Weights of a small class-conditioned image flow-matching model.
Training: soap at rate 0.0024, 7700 steps, batches of 256.
Rows from block 2, named by matrix and row number. Each number is 500 + 25 x the weight over the matrix's rms, rounded and kept within 0 to 999. All counts start at 0. Numbers have three digits each.
# ada: adaLN modulation (shift, scale and gate of each sublayer stacked) (model.blocks.2.ada.weight, 1920x256), inputs 52-103
ada.1665:497520483507512480488491522508515498494523504491495484478514497477538516504453527528525490521503520516483503500498480496501516503502489488463480479489527525
ada.1666:519511524507530522531524485502498455528486502501506479502554520508524475448497515518500496497537488481548482488475522497527468503483523495466501505492485503
ada.1667:496521486528536547494508500544480484524508494484530554503566523492443476515459493438504506492520525460533489491488504596511522473516502546489495530518542481
ada.1668:494485485492489521530498532508501486519514503499510495502498511525487484494459477458500505500520530510520506489486492475502488513485497486513485467499466504
ada.1669:480476488523505511477506515527504478464553463517498545526438508461488556542551479537517437522485513464478480505494413467537498503478552473506506549494511497
ada.1670:493499514526500516480513501503495527511508497493519482529506471492484475484502500508521505483484529485499501526501476492513516469494518515542513533511480529
ada.1671:502495498577512495481491495504505510494494531512530503515513536487488494514506504509494511513484504511507485467509519504513490498506497496463495508508487480
ada.1672:516504488507488488482511503487514528494531504530519509500496482526508490473481503529524486516515535507522471516486534487491520490511496515535506479496505512
ada.1673:505478545476476477485510487496517506499474489513530477507508499503466494482491496524505508505487502518501528481521500525493468478497489501469505483502492516
ada.1674:443490442496502506535517488544480488563478537494498433521531542481446503530467477503499485526554468526515518466511544516490503493460513429504491503510510491
ada.1675:503518512529527485485483495507511492497505511486495497502483493483493485506509488509506513500504517500520495517495478485503519502495494508473511507494497521
ada.1676:499517486535455491501505475507522523484502520530509509461522533507527504469486532508526540528537456499522478495517540454522518488489487496486492493506494519
ada.1677:481537495501496549512496494488498488493523477507466521533457490539473475487485519493488450540487520497460496492494529495484429498511511525491511506467562494
ada.1678:511517488467505473437494516499468530485481473501500491533487504533544508509491501509526492500520493475508473483513519509509490487539486574518523508472453516
ada.1679:518500473466507479471472498509534447515481482498491488489487530548514523523515500501511494503518532485528504484498479518514524448532474450503468478475466513
ada.1680:510502564503489468493490504495484525460490504534511479457488497490503522500527511491507534538498501501545480490497502487549478480501517537491465481501528546
ada.1681:504515454492535507533511501510506511509513495479468489562500511526495497498512495530464497497539465498482528515495520467543512558507523504511485503529564537
ada.1682:488475549488475527428489539496497522486489512519489519553502533553480482449549529446491480514511482538469533469477478508481493502509481494520511540517526481
ada.1683:496475472523569518542507470436501488445523450522492543471520492517520455546459464501503541503514488492510468532506502463510512489567509507506494502502502474
ada.1684:484498556505542479497525499463528477500478485461607474465497485529527470488520515469532521493504479478494472529514502483528535509505506471455491514492451514
ada.1685:499464497465508502507533535491471531565501497459511508490500445478494508505469477505507475520552482499531518487515474494495546535493490539511518473494529480
ada.1686:500502511473523475434472538502505517473527488506504455478523518513477524499478521509505464499487513483528516494508525494499504533521448492518518477532564527
ada.1687:562488480506500482495535480544472467497505501522532537478513455483543531506469539475531541497493522464464486524517511518470501492507510498555459516503515517
ada.1688:501498551535528443435515446505498488491525496492503439478539545483467485512532507503486487478472501505487560505464497483493490503547504470521539464461512504
ada.1689:468494535489516502563522468513502518541494537494541523488529516489485472493506512525524503534470474496504540479535469464494497483524503510467488477469475530
ada.1690:482464514509510489472508517546539522483530487469491495477464491480512502494516534478468507491545535509459490532498492534509458494537511481540520521504489546
ada.1691:496501526533523490504512546507510506486480488509483492496475534521480472481518556529486479497530502500549505453497506503507510531517486481510509484494511499
ada.1692:468493509475510479476492492471490501519489513479482511490483496510492473495455480533473504508526507465540528509469523518478480531492475497539491460483573536
ada.1693:514508477478533494512486516500510490495529504481523506501484536487499496495519515478485498484506481495498508497511526493515468487507498507442528506521499499
ada.1694:505494511519448463555525502485445524477518504492496529503439545483485501449462464521487478441501506484486462569523481539476490515550525488469515483504515549
ada.1695:514497492481440535504496517498482504499489520500468515467475513502535478521488494464507502490525515507503504498492489502495455505509519502488519505488500519
ada.1696:492475486563533495503484496504527466494472481511490520502532502518473495462495502537506498519485467498468529492508477505477521503487487492515488470505517511
ada.1697:530503499491532544469514481532569487529512498475518510559565489520541505562505555460485502553511503484484478450505487456471526514522516475500515486531484489
ada.1698:507493511505527493506502528474512522504492499486494458496481496521535489491519505498501515470564486497533522494497481482513539535434506522471547498500495537
ada.1699:480544508524482500488518472434485516525524468523510523490481494503518550526506520518461512526517515529479474510528546492541544509484521500513514475485521501
ada.1700:498498491523517498497511480497497487506491503497520520487484503525493485499518525487542486462486506489494498528517510497485485516482504495482492504507491511
ada.1701:488525513540482474538503521479512504464507512538485477482566468505479541466534512480512538501448461488523489479516477534448450508495478514469490480474526509
ada.1702:493511482477516548504469509477488514485510488513479503462479540494560482523474490517487444516517511494489467498457513499551526481483466525523498518518515477
ada.1703:489451514515486483487541460582512465520540513453524503518536480537520528488490512480475516463510507543544504523475507483488484535522469493486446484422491490
ada.1704:525558533490498449519475514505493492509511475528528529488551519468514507464507498493492518570496497407501505520486499473530474507490499464521471505504543530
ada.1705:509522477475524549514556509495529507516491523529496532522474509525499422505493474464512488467540517485531503539523502461496468487490462465517501493512548484
ada.1706:508480475489516522474521541551524454498509479496521507488568489522498480463423527503476502516484480483504502485473503496541431502523515466517476481508513469
ada.1707:521493494542481518466472532434511539498474544512432476527505480494471462541441478490490541451507523516534489518461538550480507480487513476561498503460512540
ada.1708:493508476510482497507510497504506463495501510502514526465481528506506463503494474502509484477535461487531501528492478506506499520513495478486499506496504501
ada.1709:509482440481501505514472523436535500467548478467518469511511490523539488539487511493511490484491484491468520466495560511462447529461510518465519534537466469
ada.1710:508494437552488470491526505515476485490506447541513521535535541524516508456476575500517504539494492485482452459493565516515540529485509495518505518443496504
ada.1711:496455509527488508480527462497499498473490459487514494503581502474539503542469507493499501557515462498507503480481467493479532435545526513452507513521444501
ada.1712:506484505574489489515494489504507518506519491478472486470525497497469482484524540535515516529526539503470497457497468506494483485514514511497516502504504508
ada.1713:495510509479515522509500512508517513501490516506534494525496492487472510481493470497506506515497521506523519482514502497532511517507490514520509512489491531
ada.1714:521510496532484488538492466504502501507478522475508490485485514492538522586500491474522554529488520493525505518485464478473502495516493474512539494492509509
ada.1715:542517541517492540541484498421463535486527515505477487560470503554530474460520547495487523482498515499525459471482508529529477486487491469471448482492537522
ada.1716:502516518493487485517520501472511481501494529486451499478453458504490512506500439501465503481526522503526488554489528487519496484522504507490513485497513485
ada.1717:512535495453477487503500447493524497497517482503481529530498518507495494541506474535503443498502542542448526541509473475472489562484535512515502492506506514
ada.1718:496476496465481480489502498505538523503461473516501510525496488508495504503481489487554497549532519490496486456495513503508495517480483490510511490481487504
ada.1719:497506440489529486550491508476510522490488472488501483515506532496510479511487474486497497499478500482502445556507494506467534461526490516493518508454506532
ada.1720:511540484510509510471489522492482511496520462518523490553487472514507495524473455460514538490500494480478491533476501453448498502506515533555478508502512533
ada.1721:504489468530480506507559527519484474495474524428501497515488490543554518527490457565470521499545514463455525512501484519452488501469521478476524508533514506
ada.1722:486534476510509494508500513544479465495463498519464486472511526522508539529526492514487457487521460468520459540538446483484521513482483522502520470516504488
ada.1723:494520529486507517502515534494497503505481503492507503481507514505490492539490476515449503481478492500465466536491504493509487498486482483496501520512502494
ada.1724:467458519500478469466531483499493429505519471528492512484517443511507555482529451452479499520506468501495516490461507470405500446519464556541482493545526496
ada.1725:534492544507533516467491496502529471460517525472524484483566530460461470514510496500526496503457477456469493498513486519534499511490510517545570484488537464
ada.1726:522493495566529474471484551525508523505504515527473507567528496442472460484484491465482504493552491479574476529537538500470476510421474516488467517491521501
ada.1727:481490487513496518534520501475506492467485495497537482532526502513531495490510498483508500513514484488523504457503497526507506491525476505510488512497497514
ada.1728:492541468569494482526538521504481448499495460503525499475512487486504495488535508496504481482515477519541511458511516477539488466517504526515485506509469513
ada.1729:519540462495498519510528529533512528472499521562540534537546519524489490455522480482473534493518533504501500508512468523512518484520495494530536501455486484
ada.1730:498508476503514511506493531512531515498455490482462441523523518495516495492474550524510494500474474507476535468515498490499494516486483523488451484514510503
ada.1731:509455533468500490546478508520510528484500500504454492503528520519445512502522525487492491530517531494487496450497505508504474480486520499538520500501450492
ada.1732:508489508501563525472497483469484501508510531483503520518484489486495512492481490480459520516488495504528494499500450501500503472506481498501504495492470497
ada.1733:521510485521495479455511550535531533522525508539496513506505490496510498519492516517485506489497538518511528494504512527477510476506483515504545541488541531
ada.1734:498491486501503475458522480504510479503490495498508503501527494516522503517470519498478499513516510487517528488517487509486526500499479502507472469509500472
ada.1735:478541518492522473575462478456480510491506509517500481487517526510472549484498479506516514499536522503513506534517495548551491489456509533461530476508512471
ada.1736:463528487488500519524524491492456489515507538493519500536530485498516472501510519498512524497481499488483499487496479527520474510491496527512500493462508497
ada.1737:518532506517534512486502489521490552469489491490482495497556493518517539532515522479496509517490460495471484507504461494488546488485464471492500469529492486
ada.1738:488504467519508542483565490505494477496534489487485484496505513525454489456499508494476534507507506494512518520512526475526517532483530483495506519510465526
ada.1739:497502457480514487513488476413486501529520505501516491478523458520524569533480462511498468491494482547523528482504488431525429501497504460486484493502519510
ada.1740:491512500482482509503471493460510510503519488462480498492522482517510501503466519526486505565486471477492525490475512535508528433491509483481511512488493486
ada.1741:508520456511475500518488502559517517443496491512485499469535494522503492584577518511473492484478491560511538468515492511540497523500459536494480500503528506
ada.1742:502482447542436519518507484507532527494520529502517495490554480502524509484489513544510474491468481535535508533492512501513463452497517515510496522534485458
ada.1743:472508486483487509507539545516510529484561452488517455528559507517466510551516545475444540541478489527474487487481494511461450473494526543468487504490476506
ada.1744:495490478545481506501489470492487515507523468520473488510542566475497505517496517473487484476511478529512500491467522481544550511447516492512524517537502483
ada.1745:532483496496532503475493490544521513504502492507499444484485500500497492544528475518485494487501434524496482474500489524517449495520510513472518491495464487
ada.1746:484522509515499497499481490538539500522519517485504532535490472504525469457548499526488549521505475536489462462456462513485510503463469512470511473526562505
ada.1747:534499513495504532498534524473509455470477515535517494523480487475480452510525469499539501473478504492519521560489444504488493485505496533479511464508479516
ada.1748:522500516477486463482538511534511481509524499561500512461511503470493478451488488493545503529500497452486511480501495491528514475499509519458559504521508500
ada.1749:431547481512483477507500461552528500487497527487489532517502524508526549510493497512488523523496496534490442502509506517484497494538550524485483521480511498
ada.1750:481468494529511513549485505511518510505507550531477530504461503497486468504456513491518520498516490464540507514518508450481479501491497468461566488504503544
ada.1751:493461486530471506567491482479487543488499466505523486509510499483554519464439503555546477484477554515490509489514477506467518507488504567535480514504517498
ada.1752:513473524515524551469476536463483522480467496524490543508440526539498501515501481477486503520483509504470518500496530486521447517506506505508544525476498466
ada.1753:478475546476511509549511538546474497456488472578469521493526495475509545559527501531473497534520503483464491547548501507498498511536487523480501503490500475
ada.1754:520482494442529523489512489470492496435422470509528520494495547510517510476491523536457503554513506539516500496464523487522459495478516482505492465458482478
ada.1755:526496509498504522510488505520535503506530509502479467478464477522505429512474528511488511494505535527510539538485503499489497501480473507564514479535507475
ada.1756:505473525512492485502518522486492484484494503492477500505490532492499471472477466531509498488503517491512513506482504492515532504497515508512495523491480511
ada.1757:511485530475506481515517471517478519503505510494495471437489492512541492517489498498470492512480498503465476502504482513487502468497494486483504478496493558
ada.1758:514521521480488475508479504504495506521511475474517493496462464481519488499484486499491483467478524487537522527497475512493524520500498474524525511508480508
ada.1759:466471511466490522513513491474485520455486514492492453499490471520509560449508455493540497501435481474527485486495507504488506490546519524459482504541495519
ada.1760:495519529501515489496527490513532518499481523494529484489501476499529532534465475511496497466507509507532501520541513506524499469523514488518502460510470446
ada.1761:500520457485500435509528446454490523513539453508468492474520461527474476482491496481478544473473521497518493490458496490487531508485490505480472491455488476
ada.1762:488530515505488498508472461510507514470491479491505493523501509480512480478513502508477513457494507512506505540456566512541519473525493559497508524477523528
ada.1763:521538515502536483509515526459487475442517565527540513469488448478527505470503498519524531504439490491493520491488428494519529514510523510494545482483496494
ada.1764:506503507511514503549487533482475513484524476560489536510502446517507454519463491529507480519531502497515513485486539518457528516510535527461469512505553458
ada.1765:485439524522476498542514491520536483501523493477543510492529527512461415493543494498488493504530512508505460519529488550553497511522501458513482491498529530
ada.1766:534570531468494478558535555520528471496516507506508496503506498435467483488514474526489481484492510495497557482511479502509530495477495532516479508474503563
ada.1767:492525509518528510534460487455494506506516520498504506485461477493515491479486461540526490484470519433487545482539497533550496483523509552463534483531470513
ada.1768:529484496506538521506512518497459490511482497492511483491520537512494495542480458524511504515531524522528480547516503509493480551531507495520506494496482550
ada.1769:492531517507473492474506503449503528488477534456489514491519510512491471552507492496473484485546523549493483462436425493515536542447490438497484524551500508
ada.1770:466467518465515513548508425514527562478498505499490437518496574483535510568529518485473481525471491535499511521549499514506519450434531524489514525496491529
ada.1771:479528538471525523515489514484453495518529478489512501500531484505531491557505487500474523478494448505514539501498501504493513520484512498513498504483465501
ada.1772:505544475468479499517492442540499488435516481509460503540520499472484509514463537514473505521508548506488521495484518487510501516485496497542531533502518525
ada.1773:498508529506485510508511464492477499516488521505506519508500499485489498500501453483527501524496539516509479462485529490494514523504506524492523473502509477
ada.1774:485494456523524525477520508516475496483431489519541471514530500473499545442470506504457515460568528540465466513512499525491476511500490541456513508475540514
ada.1775:505503489494500526431478480520485535495512501497500509506487476462528494495542589491518503501489500511513442517493490491507502495502501490465537523517504489
ada.1776:483479471480522492482456516505476516506526480543520534504528473475504553489516508509481511494490496523451564500497450486501472583514503522496521511528502500
ada.1777:493552489508501484476503433510496491524475502481514497475454468468474485565521528490454512467572488516464497521495521487510515511496511522498511488487484496
ada.1778:485477506541449461513451545512495523459485567539455461491521502494541460450461497537513522522534462478526533589514488570515391468499515519507522521450502563
ada.1779:470484454475506496484522533484479544532489506447527512503501523530440532485492466512549477540521499593499498485463520535502547520492546482454527444491507519
ada.1780:502512449500454515520459512491502451488496453479476557531507482481498477483574511493473450507521475474480458499475596533519474504442499497522512480535477514
ada.1781:498499518465506512518502507500510529500488522500529510501479521510490513509506506526523482478518473509509510545493493479493474496532492516508502513505496474
ada.1782:506521506481481500541518503474499519469506480497520486495538513514518540487500513489492494505502490490489486479489499525471526492513499507497502520493485447
ada.1783:531524456529511493499509475488467476491512484499425478493509545519522549530554478471487507522519525505502497498487490496464503485504483470528511498522465520
ada.1784:548518464545516476507519494477479476497507553479510513468503555534499575484537528512505477547543494543569435510464438521559501510508510494485498470528546523
ada.1785:473533489498518562479504508500482483502486546516532520525495535514471484469431510520527486515516448499502505488489509471500489528475505524481505509523474505
ada.1786:477475456517523476530506509525490490484494504506485526526480487469531505560537504489489523524472531522469485497471528488483530522516494501513501505514490452
ada.1787:454464498511484479523468499505504530529492474528483546484473499525466518470529531465526470527551530508506422481481535535535508524489502502501465515551464481
ada.1788:522456522535469538535499520479505494504465481513488467502479519509505527497504510484491487496499509464517515530523474500440462518488510510503526496470483500
ada.1789:501539442490509493549520458508510493506536478491484479495569510503464604477504511544535524529518476511484492500452512508487530485497507518539511435449524525
ada.1790:510495516497494452516485480458475520520515468532503470509606496464488494492439516521523542492493524478481463506513508488497470534543516497491439493495508494
ada.1791:512553489518515526453503516589535505495539442489459455457573478491527553556511494482552475509508523538473468566528484499456517458501525505498499521443483489
ada.1792:492546454498496487514507514491507528482491515514510502485528514535513525435518533452508496502476525478468550502488477518479451506467494495527560511506494532
ada.1793:487494537491488541459475489525475504506510510456464470528473467508531510509453501500521525476473471464505484502495528511469492530471477506515556452449524520
ada.1794:515515481523499536473560505489526491512512537511494498539481485513481513513471503499488502540469505466489495485553530498515447504522461465431466547502532501
ada.1795:495488481493528484503491493505508467442557562502513543479479500493548469533503489498499528467506499440533528490508498571531527505546511500512473492481501515
ada.1796:509563533477470449506539512514507495516475488485423498523502455485466496495483514474464492481522510502511498471493498493488505532515475496530508476500503534
ada.1797:502514511531526494505523497500497512515540510506500494487501455488513501492492542523451486502511519507486491486495497503489520490496510486514516518502540493
ada.1798:500509518503495496542517508498509466484503508477513477499501492492479483520484534454496486520500521504493545442495515517501457480507500491514502495507519536
ada.1799:515475486502489473507480502527510462487471499509505456519498490512474531471482488504499436425525500535515488543537478505503490504501479504478485489462534539
ada.1800:527509503511471486540500510459486486489493491448530511501456496479485568480494542504498472472534545482477486481501545473498480490496503487578494515533505487
ada.1801:469518481471464500534481504516505508490449506503477565438468505483502514462514489502480506523503453487504511495480479491482514492431504486524483518512559482
ada.1802:509506500453467554537476536504479475513493487496530525500475525497483469501437536475496472495546479513518510501512529502526540478492498493482533473487478493
ada.1803:505506492482514475491484507494499499511485473502487493514526508513491483473505477492525540525505507512485500510507491518498494497504491502507502481500497510
ada.1804:475508515502488515506453455502475434540498478527542501493515479522519511499530528508467503501532465528491485498488559439504477540451518491507549481547467482
ada.1805:506483535481529504444510461476545526504529507524517504470430486516453513499476544506517496477457528505477472521479483487525509490508504505493510502544472519
ada.1806:466470466570517521506504513518515522478465492490501477498537511492538509531508516521470558526514521449487506468514498514499481552514503506500499504485520517
ada.1807:489519524552481526520499484505501509503470502504488467510507474498493504488507498539492492525528520497494529477492498493482510459486486492497485509508504493
ada.1808:509488505498482488518479502500513479493528502512485516471467502508499500460488487504546502473513532492513457546489493488508487529506506481513492495493505532
ada.1809:424527547513515459507502514511543509526486513520532520491486478522570511438502541506511492497420501528488486499546482516510523531535524501467537484510521504
ada.1810:534501501489468524505513523470470483485507547498473492508475508499511481493522506526484461530469473495512513544531470495463533452528527470483516473486501456
ada.1811:495522517532502513498509533497482532520478515490475530506509498483550505482511479503457521495537544511526529458489517503491501487518508493512475470534490491
ada.1812:532455480554488523455494475494460495501519480497529514497560521505526529461493473476470549500533538496528489497506508473540498531494503521508509489512554483
ada.1813:508530490489497504502499536504464520491536514492488531486533551511512525488464555470509521505528481486480515473489488458512505480509471493531470477502497510
ada.1814:475507460502461481492530458497558537470502520490495507489491469520524440542488540532496466474534458506510488522497525509519519513503461490535481484531563457
ada.1815:492521492499509482512511500505512497493469515487501506470502494517506475515525540504501489544554495497476472478520535504504513500508495496491499474496503494
ada.1816:499491515513531505496528472480473539509499520490493555531510492537480487543476485547495521496513558521505483519492522481493516461500505496507541525509508487
ada.1817:500533526511500486533496526544469535502500538509466510519516553524482523515552543454489500512490512515544509471495487528484497548489498503452502493506527496
ada.1818:509506502530510513509479459497519537522533502490489518491500491469507477523463501500523496533509512498466504432520515500497514481475464468447508519513458500
ada.1819:505472514481475451499528488500509510488490519512496502518532530520498458472466519452463500500479482491517481477511523508484484494491463529506521492484502482
ada.1820:468493511517520480478440459498482511437519461498510539521488485484482568556448538474475492484500526476455506537466527472479450460505530544510486490470546519
ada.1821:507513504524490525478495529510500509500464496506537491494523511498524531470512488475498495514501511503487477491510490510501499486516488514490451504489510481
ada.1822:519489498487497465508469520472503504492508531518504485542524533464475529515501509488525513531509501521527517496518484503520490521511483527475468520479530475
ada.1823:492527521506523455497520531492484566478483506511512502503482503508545478512488509428512483509498524499534516504528521493522495524484489497503524532502474474
ada.1824:495500487519517502537510512509506519490454488470491507487484505559508510486510506528499510465511494488478530480493511514506515478502514502485518502486532484
ada.1825:512489491507561506532491481497474539523472534495474509487475518538505490487521505443587523524537489482479474487499527493505486506533508519459485462499508497
ada.1826:508507495480498499523521507490503513492479495493477511517478515493498505465530522492490514495471478500509500528498482507517505495518479514491531467501484495
ada.1827:496527506488503487509505500505492529510502498497484500489507467502507504523499527490518495495537522505500471472490493497505508495509487505485518517503466511
ada.1828:497506560495518502511500478473488539530490510509498443455513467494518481529458489511489485468486491498528542491513522508494519471533508493470485536519487504
ada.1829:460553490469532471488493476470538495503509483536490536466468521502470500505503540491503486528531494478475533520481488518452486450489540471518503504508501485
ada.1830:508480468462498515494532473573500478443499474526552460516531488521453478528496492517529488514473455481486550489521461491496511487500512508483494472478493515
ada.1831:511516487496544478496492481491497513510502521509493520491499565546477514444489461523552507470468502499496531540499499486506506493490502511500513538508544490
ada.1832:501494504467485494509496509500499505506492506503516511515483497525476463514475510490491490475476493516512505524511515495497538487491496512511486513506512487
ada.1833:526524537500522552486482516448525485531557495464481509499456544514435490507465497445498504541502492519475522486478526512483486524521525485552511498556487482
ada.1834:498540480535518474513438521514502511497469508500481474481492503496503531512443513492503486507503528506520488488504540509489476481524499522484516491528543507
ada.1835:522509508497517477539439484554511442479502488531539503504533491463448446456468520485472519504493469470528510505502487491474512494522512532488496522514496501
ada.1836:526520537502571517497507480513533532458518496532470509549468503477511512553494526503536484501519491515512478470525517552533502504505504488525506516469448523
ada.1837:498525474510523470520465466723497491470516450488513453525464488451451524561480494514497524518490496294469463517490541452336495500465524576522480513503521493
ada.1838:474509508493465514522496488524501517489475490492462522481429487497527457507529513503564533447459457513487469591502489491536488479512494471497469522502511524
ada.1839:537487531500434508494515521511549505519437501495481490519438487525547515470535467489518568493458477495440480514436502534462488467537488552496486513500463501
ada.1840:481539521553484562510487482516474518518451503482505499447497467497518551528496507547479509500476527442505456520479516500474466472505510500520515507455463473
ada.1841:509531539496502514518503504494527541484454482496507504513523466496502455542496500475572545467515512509513538512514522507518515515543515508514497496494482493
ada.1842:538470482525494454511495502505515446486511469502482506512508470538503505473547514471492534510531502536483454517479505501512471498498531530447506467521481498
ada.1843:498508506505497482476522473531521475478536533504518452528508495499507461473529470576509444492512476493539520490440552504448538509527499470541531495442464462
ada.1844:483561488511501471459487502502516532533502479506458437520527526513471541537451471522512554499499493552518494458512511520485486523521499513506500476468557480
ada.1845:526494513507528520517515516493487497502462550446583523478501420521492487431496504451477511493479522490501474503497475550534519482527483514511484485520530488
ada.1846:514489506511487523517529484488492492504495466498484506517486504494540486487512486479500491502478477485509485509497511498488477490498507492485498493517490498
ada.1847:492516456469458508539485486540509500479525498481503466460511455482485485458510502507521461489532518526497511507460542514496507546523501509512579506462494511
ada.1848:490496527476505504504458505517511492497518477445485514476491512526489512574465500503501480494485487489515496496480479472489535472501506465457511514474497506
ada.1849:462490509524489538464490464387459502478514533511536503522516522483502496475546516535456498520526474536472501525487527484560536508480533477498491519484524497
ada.1850:499548495489461507503519478483475500472570456546412446531504504509523508497488473474504502510505495477518507513477466473434530481498515464501517477541514523
ada.1851:482506476499502488469464478505519523498482514503477497502445480516486470469480537560509511526508530456502539490505520474513493521479495495522457485521474468
ada.1852:508452482475475511524503547469500500470513542513505477519493500500457501515506507512476509491485555471500534497528516510502508493501519485490495525518504526
ada.1853:524503481479482481484511487459535526516544476468514444515496515511517476489495511506505478504478500499508534466502529537515486514518477510506471500467494455
ada.1854:485489500498512530528512495570511474504506479504494510519462504516528425482510541555495546535512442511475473513527475519479510521577513523511535485428479535
ada.1855:499517497538517506516501505511503528492484522520471504467513499491511486509528508488510525506482490470527467502514479501492537481470487482461497507526479468
ada.1856:503491482541488516485502509537471520514541508484484482493485514469489474546503588510531522564499508507459488515515476498522459497497493526505467462534486523
ada.1857:481519507536484487533509484500519495498502478505481479501531468446486511487506526487490498494475511500517528461497475508478495484502498508514502512522490485
ada.1858:467469493521507554476479494522485462476505544540495512504501512501458504481477512507489465519495486486502486494500504574526504513506487490503494464511483507
ada.1859:489515516460495500476472501514488511512490487464508529533505546515497465491533480480521473458502515443524541525525492492525524500490521475513498500511525523
ada.1860:474536495504485537516530511513499486483461492483522486525487482510470516512503519460479506494516526502489501489518486512515482506475535518500496506476526496
ada.1861:528489511485461518500493484546509478495467527508498440494509492510524487478485525475502505493568544502455517504490497538515531538512522464492520488495478501
ada.1862:482478445473495506516464476532488515496478487493521536503505513497456497489563517448534509520475516566503466476499516515523474482484485436502497495477495527
ada.1863:479443491541516468500521514517523519505524506512458490524523467500527449519545500427480494484515498520523504509505487496491486516468509503522495516479527445
ada.1864:510508476516547483491518480480497526501472500496486523503477473508511504518496495499484512523517511514501523466497507521501508498514502515513464482497526490
ada.1865:560503478515502469473502498430483475469507486493550456493505554494537513507514458508508487552457501503493582476503533475531532481538527488501532502557450492
ada.1866:480521489534492481458494530495528509491494500503501480506563506540477521508514525489522497494483490511484499475510533495529536490481521499469492501507517484
ada.1867:511546515494490525506475477492515542486472551503542503489458490441476507509550509507484493489553493509552520529542540493498540525522505513488513506487472496
ada.1868:511502512456483485508504504528492510505495497503515527507464470503491501482534470490532488500479519504506518509502496484517502477510499478481529531504490529
ada.1869:538549500486522438527511500492497569501513530540463536454500515483487475481490478481538544515495491498471485529470514527527471489541531491523550532544496515
ada.1870:508475508566519478485476505468514545480491456479487466477538482525527488499496579490505506540499488522481507455504474480437512507491500484512529518522447515
ada.1871:503454512456497503494479456486507540493540456525480520437406496552513485524520496518526468503502539496497507537508560498520471516503503498466498530520452506
ada.1872:500523527540494482505476527516488487488527496473527479492489493510509476529512485518499499480574502493471479516484489512518516497523542507534483466530495498
ada.1873:496543512435521513530507493515519478497505489470514508453479496532524493456462525528494486521488479488522468499499495471502533541485487460481468497460479530
ada.1874:484488530483492493497512489493478528505527508527507489535506519509485458500517523506536502517480495503489536505501473483481515506484471508500515521493461523
ada.1875:495432494462481462506494559521488480530534503508528544487479551504553536497478490439506524524460506452521440489483511500475489558547518505514561526558569508
ada.1876:457519475539473464499534516526473500518506524533493524504504525555496400503491479480514558480488502401466510513459437570493524507500466510485459486478500495
ada.1877:519499483465491497546522530455504472484489488533476513590503508502529499442491441476565520533509522503449494478467524525521553499472466496546488465477471521
ada.1878:496513516504476492491502488489491475505473515499481489509447476483485480504481483507505497474497518509496509531498497497529508530484500513497484496491530487
ada.1879:488502473532521513469512499514498520514461485490502525504485493504495504529510479479524514494479527492513514486499494504509509511500491506527493501510527492
ada.1880:531499508492511444525460448563475494495501489482488504422550459490519529459449533543514530481492516505517535510508511487504509427522515494492510503487500505
ada.1881:479499498496464547470505499471516514464515508499474478502475494492514477516473497514519466493502527516501507540517528480490542537481491530509443466470537506
ada.1882:512507497482509489434530523440517424511511463471507526501464537496498459481458463523531508528452536528495492487482482486520523481468522516452520499563531492
ada.1883:478494498482495491512497486501482491491478519485511497482519497494538514520481514487512509508518511501517467449494513498497548512481495499526523510511466491
ada.1884:516465494515495553470463500489494474477489512517504489494498517486529502494509461515514528482488522496515515519512490470483522478512492501498528492499510495
ada.1885:491514471497519526500502464548490536531517511519521473511483503504520534499558480526532504488495485465471462554464506482527516517467529487488478468506495487
ada.1886:505469539510533509497502499495497524513513501498499537507516506501494491464535494513463539474489483489533524495440524504532524483534532489559468492514521496
ada.1887:525488482439487484498480474540490508510526509488484491539556460471499463471485494537515522479498531459487517508497474481490520491493521489496485530500471522
ada.1888:494504505492475517468496515489524535511452506484520512495540508517487493485514502515501494509517466515515475474501513506498543504477526509517507493499498492
ada.1889:495523525545528515498512526477508525463509505497501496496518468538497531482519494500476476482475501532500496450468520523526531532516511504497501483477495474
ada.1890:495499509516544493532445516463525519525533471489524533496492516502485479529450508513476503482527492506457495523489502541484548496474500511490518459515533474
ada.1891:496493496517493529516491514497499517488530488497505488492479483462534501487460500521493482513476534499497507491495493525531494508488490494497522501506548487
ada.1892:495495465504485505446486479524496494534527484474529514511558528503520523462509479499505508483499516510483463472497520500538474529512480441475498527508461449
ada.1893:455477517511521489504484493484490568522488505478478500554488489518538477481504518498496462552498459469489473507505466547516563475478479504503514548503507458
ada.1894:490511449503497447533482471471522531486466504499498502524446485468499539493488530445504543507506510499500470485503496491484496476417544502526494436487478534
ada.1895:514538502494519507519468487533531547487480485519485547543523525482464429484539509465558517486542557454547502466496475509529529507456480502514470516480543503
ada.1896:488485481510467534540510517461512514527482522495555520484457522505545470445520503479531485486496477536506486490486468444528466465468483510471462499513471466
ada.1897:464511513507469538489486499432524457474454508497500482478482499546503491494486485526516497500464514499463499538529468552516525505484499500474494523524526435